config.yaml
crop_scale_min: 0.8
embed_dim: 256
encoder_arch: "poolformer"
encoder_norm: "layernorm"
encoder_norm_position: "pre"
encoder_experts_per_token: 2
text_encoder_positions: "learned"
shampoo_beta: 0.95
eps: 1e-08
max_precond_dim: 1024
batch_size: 128
weight_decay: 0.2
Rows from block 7 of the image encoder of a small contrastive image-text model, named by matrix and row number. Rows with one number within an expert belong to one neuron, the router's apart. Each number is 50 + 12 x the weight over its row's rms, rounded and kept within 0 to 99. All counts start at 0.
After each expert's rows are labels from the 100 images, of 14976, where the router gives the expert most weight on average: "responds to" is what is common among them. Only what is clearly more common there than usual is listed. The data: close-ups of made-up surfaces with and without defects.
# router: router (encoder.blocks.7.mlp.router.weight, 32x320, trained with AdamW), inputs 128-191
# up: expert up (encoder.blocks.7.mlp.up, 32x160x320), inputs 128-191
# down: expert down (encoder.blocks.7.mlp.down, 32x320x160, transposed), outputs 128-191

# expert 8
router.8:50 39 62 57 42 49 31 42 51 31 48 47 36 46 57 48 48 70 32 46 48 59 37 31 50 55 48 46 30 51 66 55 51 58 60 49 41 41 37 67 49 51 35 59 48 57 63 36 35 47 33 53 55 64 58 62 68 39 46 29 31 59 26 58
up.0:46 53 32 57 30 39 36 50 76 37 23 20 48 53 47 41 36 69 20 63 33 46 43 50 53 54 58 48 50 26 45 67 58 30 56 37 58 57 63 55 77 35 46 65 49 25 47 37 34 50 47 35 60 47 51 54 60 68 53 57 54 19 34 37
down.0:41 41 53 42 41 62 61 43 48 57 49 55 47 61 76 48 70 49 50 52 48 31 39 39 51 42 61 58 72 48 45 57 59 52 67 59 50 68 26 46 46 52 37 26 59 64 67 61 76 54 45 56 51 70 56 58 57 58 39 53 43 43 57 54
up.1:36 24 26 47 57 57 67 52 38 61 55 69 30 53 48 50 38 27 68 30 49 41 48 52 62 38 51 47 40 58 69 54 37 48 60 52 34 50 69 51 40 44 51 39 61 54 43 21 40 29 47 48 51 82 67 45 74 34 52 33 38 54 31 43
down.1:62 50 37 38 59 48 49 52 45 54 46 34 43 44 47 56 34 64 73 60 51 63 43 57 45 71 58 58 67 43 67 60 59 47 33 50 46 35 58 69 29 56 40 57 41 01 45 64 55 57 57 13 72 28 54 54 64 46 32 48 31 36 58 62
responds to: crack; tiles; wire mesh

# expert 12
router.12:51 30 60 49 57 54 52 48 48 63 43 54 49 28 45 79 47 65 42 60 47 39 52 50 38 47 46 41 48 71 51 62 47 60 59 75 68 14 56 73 58 48 60 50 39 45 58 26 38 30 38 52 26 48 49 49 71 64 46 62 38 71 56 64
up.0:44 79 60 60 32 71 58 54 60 37 49 57 65 30 49 53 61 57 45 67 57 55 59 59 40 52 50 47 44 47 52 54 34 44 49 55 47 28 56 59 53 34 42 50 48 62 46 56 60 63 24 44 50 40 40 60 53 36 58 57 38 47 51 56
down.0:58 51 45 41 62 61 44 38 58 55 44 41 58 50 46 34 40 44 51 60 46 56 57 57 48 53 59 45 57 48 46 38 37 47 53 57 46 55 53 25 70 45 41 38 54 51 13 87 52 65 42 44 60 31 51 53 59 55 58 67 50 58 48 50
up.1:55 44 34 41 49 40 35 29 46 55 51 00 37 34 47 40 52 77 58 55 45 33 37 46 49 56 48 41 47 40 65 61 67 59 53 48 69 41 59 42 53 54 52 56 48 67 49 14 43 45 55 59 35 47 69 52 53 59 52 41 56 53 40 18
down.1:41 55 44 32 58 28 46 48 49 63 27 70 48 41 32 47 38 56 52 53 43 54 53 59 44 26 34 52 51 54 46 45 26 43 41 50 46 59 52 80 25 50 59 60 53 43 70 63 77 51 52 49 32 48 40 50 59 50 43 44 60 59 59 66
responds to: leather; scratch

# expert 24
router.24:58 44 41 66 36 62 59 61 57 53 58 21 56 47 47 52 64 48 65 45 41 57 36 36 46 66 59 60 35 25 72 51 60 58 39 39 38 52 45 73 61 34 36 36 51 53 47 40 42 68 55 39 36 61 55 44 63 60 45 39 53 42 33 39
up.0:50 61 38 66 59 54 44 57 52 41 57 61 53 49 49 47 44 74 60 42 42 62 42 43 58 42 57 34 46 68 53 57 37 44 48 43 46 44 46 55 18 61 75 34 43 53 41 50 49 33 60 37 52 36 30 60 56 73 39 74 51 48 46 67
down.0:41 44 54 45 52 47 57 32 47 55 38 37 50 58 52 38 58 15 38 52 50 50 46 49 34 36 45 43 63 32 79 53 36 52 63 49 50 42 67 65 56 64 37 62 46 61 38 42 43 56 47 53 77 62 56 64 40 55 59 56 61 57 54 27
up.1:59 25 35 52 35 48 43 55 31 56 47 53 53 38 52 29 54 55 57 34 63 52 34 42 53 50 60 47 60 24 18 52 42 48 51 53 39 75 27 65 73 51 43 67 56 58 71 45 37 62 37 63 72 69 60 48 48 43 39 30 71 40 46 78
down.1:52 44 53 32 59 30 58 51 40 46 62 36 38 47 71 43 33 30 56 38 60 51 68 36 64 55 24 54 60 54 39 42 66 72 62 71 56 60 48 50 40 45 46 50 40 47 71 59 39 50 73 24 59 57 60 77 60 53 67 49 53 64 50 20
responds to: hole

# expert 3
router.3:60 46 67 55 53 51 56 55 46 38 61 40 70 35 51 48 49 74 49 55 65 47 36 50 47 28 58 57 49 31 52 55 53 57 55 54 33 54 61 70 47 35 52 24 31 32 63 24 47 66 60 36 55 65 41 54 55 51 50 40 58 51 46 38
up.0:40 37 68 40 54 45 38 43 54 52 43 73 61 60 32 58 70 50 48 37 40 39 44 38 48 47 44 49 65 59 56 53 51 55 27 64 42 48 45 42 21 51 45 57 52 45 61 80 59 42 68 64 26 62 57 60 36 33 48 41 32 72 53 62
down.0:53 68 34 50 55 50 41 63 57 65 57 46 69 51 47 45 44 20 45 32 42 46 58 52 46 62 56 39 49 69 57 33 40 49 41 28 41 54 61 60 36 29 34 42 74 30 45 28 38 32 63 33 52 69 55 45 26 63 39 32 47 56 39 69
up.1:51 57 52 50 50 47 63 49 43 52 57 50 43 72 49 53 37 49 60 61 57 35 36 48 63 57 55 60 60 55 35 42 42 60 24 57 42 49 56 52 43 51 61 37 61 40 48 44 66 46 59 99 57 59 41 36 44 56 43 55 59 64 40 63
down.1:50 35 66 38 38 58 53 69 38 71 52 58 49 35 51 59 34 51 46 65 47 44 39 66 55 54 56 44 52 44 29 56 29 55 47 54 45 50 57 15 52 46 63 36 67 56 52 44 54 58 38 51 62 53 42 58 49 30 52 70 60 54 61 56
responds to: wire mesh; no defect; defect: none

# expert 19
router.19:54 53 75 52 51 52 57 52 50 38 58 48 50 40 54 54 48 70 53 64 56 36 30 46 49 23 58 51 41 31 60 59 64 51 50 54 32 59 69 71 44 35 55 31 33 30 63 25 46 66 53 36 55 61 36 51 68 50 50 32 55 56 44 36
up.0:50 43 90 29 44 59 63 49 41 55 63 55 51 53 43 56 49 44 44 55 49 49 57 54 58 19 64 46 54 23 48 40 44 41 47 39 59 45 46 51 81 44 69 40 58 65 57 61 50 41 58 44 41 37 53 68 52 46 47 48 33 64 69 43
down.0:54 39 41 47 61 48 59 50 46 52 50 82 53 55 50 55 45 72 58 57 53 58 68 55 54 53 17 43 51 52 52 63 56 31 65 62 40 51 20 55 36 55 53 40 60 08 56 67 85 42 47 54 61 58 56 36 57 43 38 37 71 40 50 88
up.1:43 58 76 39 51 25 58 56 49 47 41 48 60 33 51 64 63 14 63 27 54 49 40 36 62 52 43 55 62 76 51 49 55 45 42 44 25 43 59 58 71 48 41 73 53 70 00 59 62 66 38 62 47 46 40 52 49 21 59 57 44 36 49 54
down.1:66 60 65 70 48 72 42 44 57 67 56 71 66 41 33 59 57 31 50 68 51 54 48 51 39 40 41 57 49 56 27 43 45 20 44 34 47 57 50 46 53 36 61 61 45 29 75 33 39 40 57 74 30 60 55 63 31 61 56 54 42 56 52 80
responds to: no defect; defect: none; stone; woven cloth

# expert 6
router.6:55 47 61 62 51 51 52 45 36 44 50 33 66 22 53 58 43 71 48 52 58 41 34 60 49 33 57 48 52 33 67 57 54 60 47 47 40 60 58 65 39 21 50 24 24 34 47 22 32 61 59 45 53 65 50 51 58 47 52 35 63 57 42 37
up.0:37 40 57 47 35 75 55 55 66 63 53 41 47 57 48 48 58 50 32 48 60 45 59 43 44 37 50 43 50 78 59 40 62 53 58 56 46 44 37 45 25 39 35 49 46 43 74 61 46 78 66 47 33 55 51 39 45 65 47 40 48 40 47 20
down.0:45 43 59 57 63 38 49 44 67 61 33 44 57 38 33 59 57 49 38 42 44 55 42 69 42 30 60 37 54 05 56 52 47 32 53 54 45 49 67 39 68 37 39 55 46 62 32 62 38 53 51 58 50 46 32 57 55 40 45 49 55 66 38 46
up.1:49 66 50 36 61 73 72 45 60 59 58 55 44 50 54 49 64 61 51 40 40 62 52 58 63 36 77 59 51 43 56 53 45 47 61 45 39 48 40 38 52 53 57 51 63 72 73 47 55 46 47 30 52 33 49 38 70 51 45 78 50 54 50 44
down.1:46 32 45 47 47 52 46 39 56 53 57 39 62 50 34 47 43 59 48 69 58 43 36 51 71 78 65 50 40 29 59 41 73 68 66 33 53 57 42 59 46 50 51 34 69 50 74 51 51 65 60 48 57 49 51 50 44 48 39 57 49 62 65 70
responds to: leather; no defect; defect: none

# expert 2
router.2:62 60 51 50 47 58 51 68 35 44 49 51 56 37 53 49 49 39 53 83 57 48 42 47 48 41 54 62 47 36 42 47 55 73 50 44 36 66 54 38 45 25 54 30 51 39 42 31 36 72 62 17 49 65 43 49 65 63 45 50 40 55 40 31
up.0:47 54 49 37 43 76 49 50 35 46 45 77 26 38 41 50 26 53 55 52 65 62 69 63 41 52 49 57 49 43 72 37 42 54 60 50 54 41 41 53 67 55 33 87 24 63 52 63 61 48 40 50 48 48 37 68 36 45 64 44 37 44 46 35
down.0:41 51 52 71 38 66 39 57 53 64 66 70 34 46 48 61 35 30 34 57 48 48 52 63 41 63 79 73 44 51 49 53 58 49 27 38 56 55 52 56 20 32 39 28 67 27 82 41 67 42 32 46 58 55 18 52 71 71 53 28 64 57 44 54
up.1:60 77 25 37 54 62 46 30 58 76 58 69 32 40 23 54 51 50 35 38 51 57 51 49 48 34 46 44 40 48 50 57 56 43 53 64 76 46 47 45 60 47 58 68 36 66 41 46 53 41 64 49 53 67 28 34 44 51 51 37 68 54 41 47
down.1:38 60 66 62 40 65 63 60 61 51 63 35 39 47 58 44 50 76 68 37 50 64 31 68 38 46 42 43 68 27 55 41 52 37 78 49 49 59 45 39 50 60 29 43 54 32 53 82 55 40 54 58 53 66 50 63 73 55 63 47 70 55 52 34
responds to: smear; circuit traces

# expert 13
router.13:39 33 50 42 57 59 47 49 62 24 54 45 59 21 54 30 45 62 73 53 72 55 34 43 33 67 36 44 55 57 42 54 63 61 50 59 35 66 63 68 56 58 38 65 32 51 72 32 31 46 63 60 39 55 41 47 51 57 41 48 37 49 52 53
up.0:45 46 57 63 53 65 57 46 56 57 62 62 39 69 58 66 52 64 39 53 43 47 76 50 59 33 37 62 61 22 43 48 46 33 48 59 61 46 67 57 68 67 49 48 67 42 35 41 65 61 56 56 51 50 56 56 59 73 42 16 56 46 50 47
down.0:48 40 51 54 44 56 48 41 45 60 43 44 49 57 55 47 30 34 50 43 60 49 37 54 53 54 43 56 33 57 49 52 58 46 50 53 38 44 69 53 64 55 56 54 57 70 67 70 45 53 37 55 20 45 53 34 35 37 43 47 62 39 54 39
up.1:50 60 74 61 59 62 56 48 43 43 52 40 39 64 61 45 58 48 50 33 59 47 58 63 34 59 44 56 51 68 69 55 54 56 49 31 57 38 29 51 33 40 52 71 46 72 29 65 44 33 56 46 36 71 68 62 47 84 36 47 57 51 45 43
down.1:27 48 59 52 52 31 39 35 27 49 49 52 37 39 46 56 57 37 45 53 62 49 42 59 45 40 58 56 67 53 52 53 72 59 38 43 66 59 53 61 55 54 38 55 42 79 35 22 63 66 43 51 54 46 30 47 40 55 56 34 50 35 69 53
responds to: brushed metal; crack

# expert 21
router.21:55 21 63 50 61 54 41 57 71 69 61 30 23 51 22 43 63 55 26 63 46 41 43 54 57 57 82 46 46 63 58 50 50 59 36 60 56 64 41 45 73 47 48 68 65 64 68 37 69 52 39 47 54 56 54 41 54 31 42 58 47 50 48 54
up.0:63 36 38 54 45 79 33 42 46 56 48 46 44 36 50 41 65 58 38 36 60 59 84 48 53 49 59 40 62 45 40 57 48 50 36 38 51 52 52 48 58 51 58 66 49 71 34 64 28 48 57 59 26 40 67 52 60 45 42 58 41 51 53 52
down.0:42 51 64 50 62 41 40 69 54 48 55 79 62 76 58 42 37 07 51 34 44 63 09 51 61 42 43 63 62 51 56 49 47 81 68 58 42 54 72 51 38 48 56 49 51 40 51 23 41 46 59 54 67 58 61 25 33 48 52 45 37 43 45 61
up.1:62 54 36 57 40 39 67 48 45 66 49 41 51 51 55 48 54 77 55 53 27 64 48 44 40 55 29 58 53 63 50 37 46 55 41 43 66 60 39 64 55 34 52 54 39 55 42 52 55 49 37 50 63 56 60 55 34 50 46 58 66 59 32 38
down.1:53 42 61 66 58 43 47 39 46 38 63 43 63 51 52 45 52 43 69 72 55 45 30 59 43 33 80 38 48 38 52 63 59 33 50 52 64 42 74 86 58 32 44 43 57 58 53 26 35 49 38 70 47 64 51 61 53 58 45 38 40 42 49 45
responds to: carpet; crack

# expert 1
router.1:61 48 63 62 54 53 55 58 53 42 54 45 60 49 54 53 49 73 45 58 64 36 32 57 54 19 69 58 47 28 58 58 35 57 44 55 34 63 61 68 42 38 50 37 46 42 69 24 38 64 62 32 54 61 34 52 60 50 47 30 49 48 43 41
up.0:50 33 66 56 40 50 52 40 71 41 54 71 50 47 41 47 41 28 65 66 56 58 37 36 68 51 58 39 68 61 50 43 66 59 24 57 50 45 32 71 38 44 59 63 58 62 44 15 16 30 56 73 53 45 50 45 47 36 64 53 63 43 32 75
down.0:54 35 38 39 59 22 42 43 38 58 52 34 47 68 60 37 54 42 42 52 62 55 56 50 57 77 60 63 47 66 45 44 51 37 51 47 52 48 40 32 51 57 62 71 39 68 64 81 33 60 44 39 56 35 62 58 50 64 69 54 58 54 55 51
up.1:41 27 28 52 57 51 19 50 51 75 51 47 42 66 61 82 60 48 55 57 53 62 40 46 47 26 50 61 55 61 52 46 65 18 33 61 46 27 34 30 43 33 79 66 32 50 45 36 52 50 44 64 65 42 54 48 60 32 55 67 53 57 47 61
down.1:54 68 37 42 40 57 33 51 59 48 50 53 60 35 62 49 64 61 51 40 44 49 67 48 52 82 44 64 40 57 42 42 26 68 58 33 48 54 55 49 69 48 50 56 57 56 81 64 50 36 40 59 53 32 36 41 43 61 52 49 35 53 78 53
responds to: wood; no defect; defect: none

# expert 7
router.7:41 74 40 59 36 79 66 66 42 35 52 46 59 49 54 48 47 43 47 70 48 48 37 45 49 21 49 49 43 33 45 57 50 48 51 59 32 56 62 52 48 30 42 28 38 58 67 70 53 57 57 40 50 46 47 47 53 69 39 40 47 38 47 20
up.0:42 43 64 37 41 18 45 55 35 18 51 38 46 39 37 56 39 59 36 47 33 55 46 42 41 34 46 42 48 24 22 61 31 54 57 53 59 57 75 21 41 46 72 39 62 50 53 31 54 44 27 42 65 42 44 61 38 46 54 42 67 55 46 42
down.0:56 83 48 45 68 59 62 55 51 49 53 52 35 82 58 22 69 25 50 49 63 57 70 42 42 32 71 42 43 26 53 49 68 37 63 49 55 51 45 56 57 53 41 34 48 44 50 60 41 62 28 48 53 57 49 40 55 54 47 49 51 43 39 56
up.1:47 40 47 33 66 36 71 46 52 69 55 33 47 65 57 59 71 64 56 51 56 54 43 76 47 54 37 66 47 25 52 57 52 45 54 48 33 47 49 51 46 34 55 55 64 65 55 60 67 41 58 55 31 51 62 35 42 64 34 47 83 48 47 62
down.1:39 60 59 71 48 43 29 57 66 22 43 53 62 37 47 51 37 34 54 72 48 57 59 43 59 07 34 46 44 34 53 40 54 55 66 39 52 51 34 44 46 52 46 61 58 40 52 56 40 51 53 54 66 53 49 55 77 51 43 27 59 40 38 26
responds to: bright spot; leather

# expert 15
router.15:57 49 56 50 44 43 55 40 56 30 66 47 65 35 56 51 41 77 47 61 52 34 33 55 57 34 63 51 39 32 48 55 68 45 44 48 28 66 65 66 39 39 52 33 36 38 73 24 44 48 51 42 49 71 35 47 49 54 49 43 70 55 39 32
up.0:56 54 68 62 39 30 46 42 59 48 57 70 57 63 46 54 60 41 58 39 63 52 47 47 27 47 44 45 25 61 55 68 60 53 56 70 49 61 48 59 45 37 40 39 52 56 82 21 30 57 50 66 47 38 41 37 53 59 60 25 52 54 40 74
down.0:49 51 41 47 68 68 55 53 46 43 39 26 66 57 48 63 59 19 50 43 42 68 30 64 59 55 45 62 43 62 32 62 20 45 67 35 52 61 50 53 46 54 69 52 44 50 65 21 63 66 34 56 36 50 47 55 40 51 48 90 32 56 44 44
up.1:83 51 39 48 35 37 32 42 49 52 51 72 35 27 58 47 47 73 46 59 48 45 17 49 54 31 53 61 53 73 40 56 69 49 68 73 47 38 43 60 23 51 55 39 53 35 52 66 55 46 38 34 42 53 40 66 50 56 49 54 36 55 41 32
down.1:66 40 50 61 34 51 53 45 44 62 46 53 61 58 52 59 44 23 48 45 51 49 62 34 48 60 54 47 76 16 52 47 68 43 34 42 58 48 38 59 54 40 23 45 50 42 25 60 39 59 39 47 47 61 29 39 54 57 56 64 46 38 50 64
responds to: brushed metal; smear

# expert 17
router.17:76 31 61 53 33 51 44 40 54 43 50 45 36 49 56 53 59 41 29 48 44 56 50 37 45 54 72 40 72 58 44 46 35 50 56 52 59 74 38 57 62 45 52 56 74 60 46 33 50 71 59 60 53 55 34 37 41 41 38 30 43 59 30 59
up.0:44 34 42 46 50 41 48 28 59 46 30 80 50 69 38 59 36 61 55 70 66 49 49 48 61 44 55 55 44 47 58 59 38 44 47 54 56 68 50 19 49 43 57 61 76 65 39 93 36 28 55 53 63 27 52 65 53 43 59 65 59 54 64 75
down.0:66 91 42 52 45 23 59 47 61 48 58 66 36 77 44 44 66 51 47 48 40 40 64 60 38 41 42 55 44 26 51 33 49 42 33 36 29 32 63 56 58 55 42 54 44 90 41 19 61 38 46 63 46 67 57 36 50 68 53 17 65 48 42 38
up.1:50 80 28 44 70 57 67 53 59 55 63 69 58 49 57 41 49 57 29 59 68 45 61 62 71 53 45 29 54 60 53 39 45 49 46 60 44 41 59 65 46 66 46 59 54 43 39 35 40 55 62 39 69 41 72 31 78 58 44 61 61 57 78 70
down.1:43 47 45 53 72 56 43 46 44 24 55 56 60 46 62 41 44 70 54 40 50 56 52 38 49 43 51 47 68 67 42 64 45 50 42 42 42 63 50 49 58 56 56 53 50 56 69 11 76 60 59 58 48 48 49 43 52 66 43 50 62 43 33 45
responds to: wood; crack; specks

# expert 10
router.10:61 17 24 46 46 80 61 62 43 48 49 75 47 39 52 62 28 34 47 41 55 50 70 51 50 44 59 61 62 32 38 51 36 51 60 57 33 40 39 71 57 43 45 29 44 68 35 40 44 60 81 36 45 58 50 49 60 48 60 35 61 50 44 26
up.0:56 44 69 53 52 41 30 49 63 51 55 55 38 49 47 42 62 81 23 58 56 50 51 60 50 36 42 43 47 59 41 40 57 43 53 54 49 38 59 41 40 26 37 79 54 47 36 52 37 44 42 41 42 29 47 50 50 56 52 64 65 45 54 63
down.0:60 64 63 52 56 67 39 56 54 51 57 61 44 46 51 28 59 51 44 74 59 59 47 54 59 42 42 45 44 41 35 45 45 63 42 39 49 47 77 70 68 66 51 56 60 54 29 57 59 77 48 52 57 41 59 36 60 54 48 46 37 51 54 36
up.1:57 63 51 44 51 35 53 55 45 51 52 36 65 62 54 70 67 50 51 58 60 55 42 65 39 63 32 51 62 34 49 47 61 65 66 47 53 40 56 49 34 51 53 43 65 52 48 58 52 50 27 47 49 88 47 49 60 60 49 57 47 54 60 40
down.1:68 49 59 52 41 54 46 61 53 68 61 39 42 52 51 44 47 63 59 49 47 47 45 43 70 52 70 58 47 28 54 69 49 52 54 55 35 51 45 49 36 43 42 56 67 62 64 30 51 54 43 65 65 51 74 67 43 76 59 48 17 55 35 58
responds to: dent; crack

# expert 0
router.0:48 48 69 64 49 53 52 57 38 30 58 38 54 33 57 54 36 72 54 52 59 35 34 56 53 21 53 56 39 33 64 51 48 53 55 59 37 52 56 64 45 33 48 26 25 37 58 26 34 58 56 36 63 61 35 57 53 55 47 34 59 50 42 36
up.0:48 47 55 56 65 35 52 58 77 51 57 49 46 54 21 55 55 25 63 26 48 53 47 38 70 42 46 58 56 67 61 43 19 45 38 56 40 45 45 54 51 53 42 57 46 48 45 74 54 47 44 67 45 48 52 37 42 63 39 72 55 43 50 47
down.0:45 62 61 48 46 63 62 36 63 45 56 56 40 35 42 37 46 51 48 59 55 59 62 53 42 71 34 37 27 29 51 57 49 41 39 59 41 43 56 73 62 59 54 60 45 51 47 66 35 56 30 45 34 63 39 59 47 42 45 50 35 50 61 52
up.1:47 48 43 32 57 33 63 43 56 44 58 59 47 35 47 51 34 36 42 53 56 47 15 54 56 63 39 50 67 55 42 36 57 61 52 34 39 45 63 49 58 50 56 52 58 40 18 72 39 56 54 41 41 70 44 40 44 60 40 48 45 61 57 41
down.1:41 52 45 58 55 41 52 58 44 48 36 71 56 80 55 57 43 38 42 31 56 54 37 49 56 78 44 48 24 70 57 59 67 59 48 65 50 48 53 50 55 40 80 36 60 68 91 28 80 59 45 44 42 45 45 34 45 51 49 73 47 34 25 62
responds to: tiles; no defect; defect: none

# expert 29
router.29:65 63 43 54 56 59 55 35 51 45 47 32 87 48 56 54 61 76 37 52 36 47 35 58 50 54 63 37 47 55 61 19 53 46 52 70 70 50 49 71 61 50 60 68 37 56 63 28 31 52 49 63 64 51 62 38 52 57 60 58 43 40 63 52
up.0:62 21 24 53 60 81 77 46 49 48 62 60 65 51 49 49 50 57 59 37 40 52 51 47 34 62 48 51 37 20 22 44 76 44 31 49 53 53 69 52 21 44 39 64 63 51 49 71 59 60 36 49 33 58 64 51 40 48 53 44 55 46 35 59
down.0:58 74 64 48 65 38 28 44 53 32 38 56 69 66 50 56 41 36 61 56 48 44 42 47 43 45 50 40 61 53 34 46 62 44 43 46 49 72 47 45 69 52 39 35 45 77 43 13 46 64 54 36 56 48 60 44 59 42 55 58 44 69 43 75
up.1:38 51 34 43 52 26 55 59 48 58 31 33 44 38 65 64 52 39 56 49 52 61 51 46 56 32 65 37 47 42 52 27 63 48 49 30 43 58 36 48 53 57 48 65 57 50 54 66 63 37 59 31 41 68 37 47 48 62 42 51 39 63 50 50
down.1:51 45 70 53 47 25 50 46 51 49 57 66 57 65 61 62 43 44 33 43 45 47 43 63 58 38 60 50 38 67 55 56 51 50 57 68 33 47 47 39 54 45 36 41 55 37 55 45 59 50 55 62 63 65 75 41 53 52 56 36 59 70 69 57
responds to: woven cloth; crack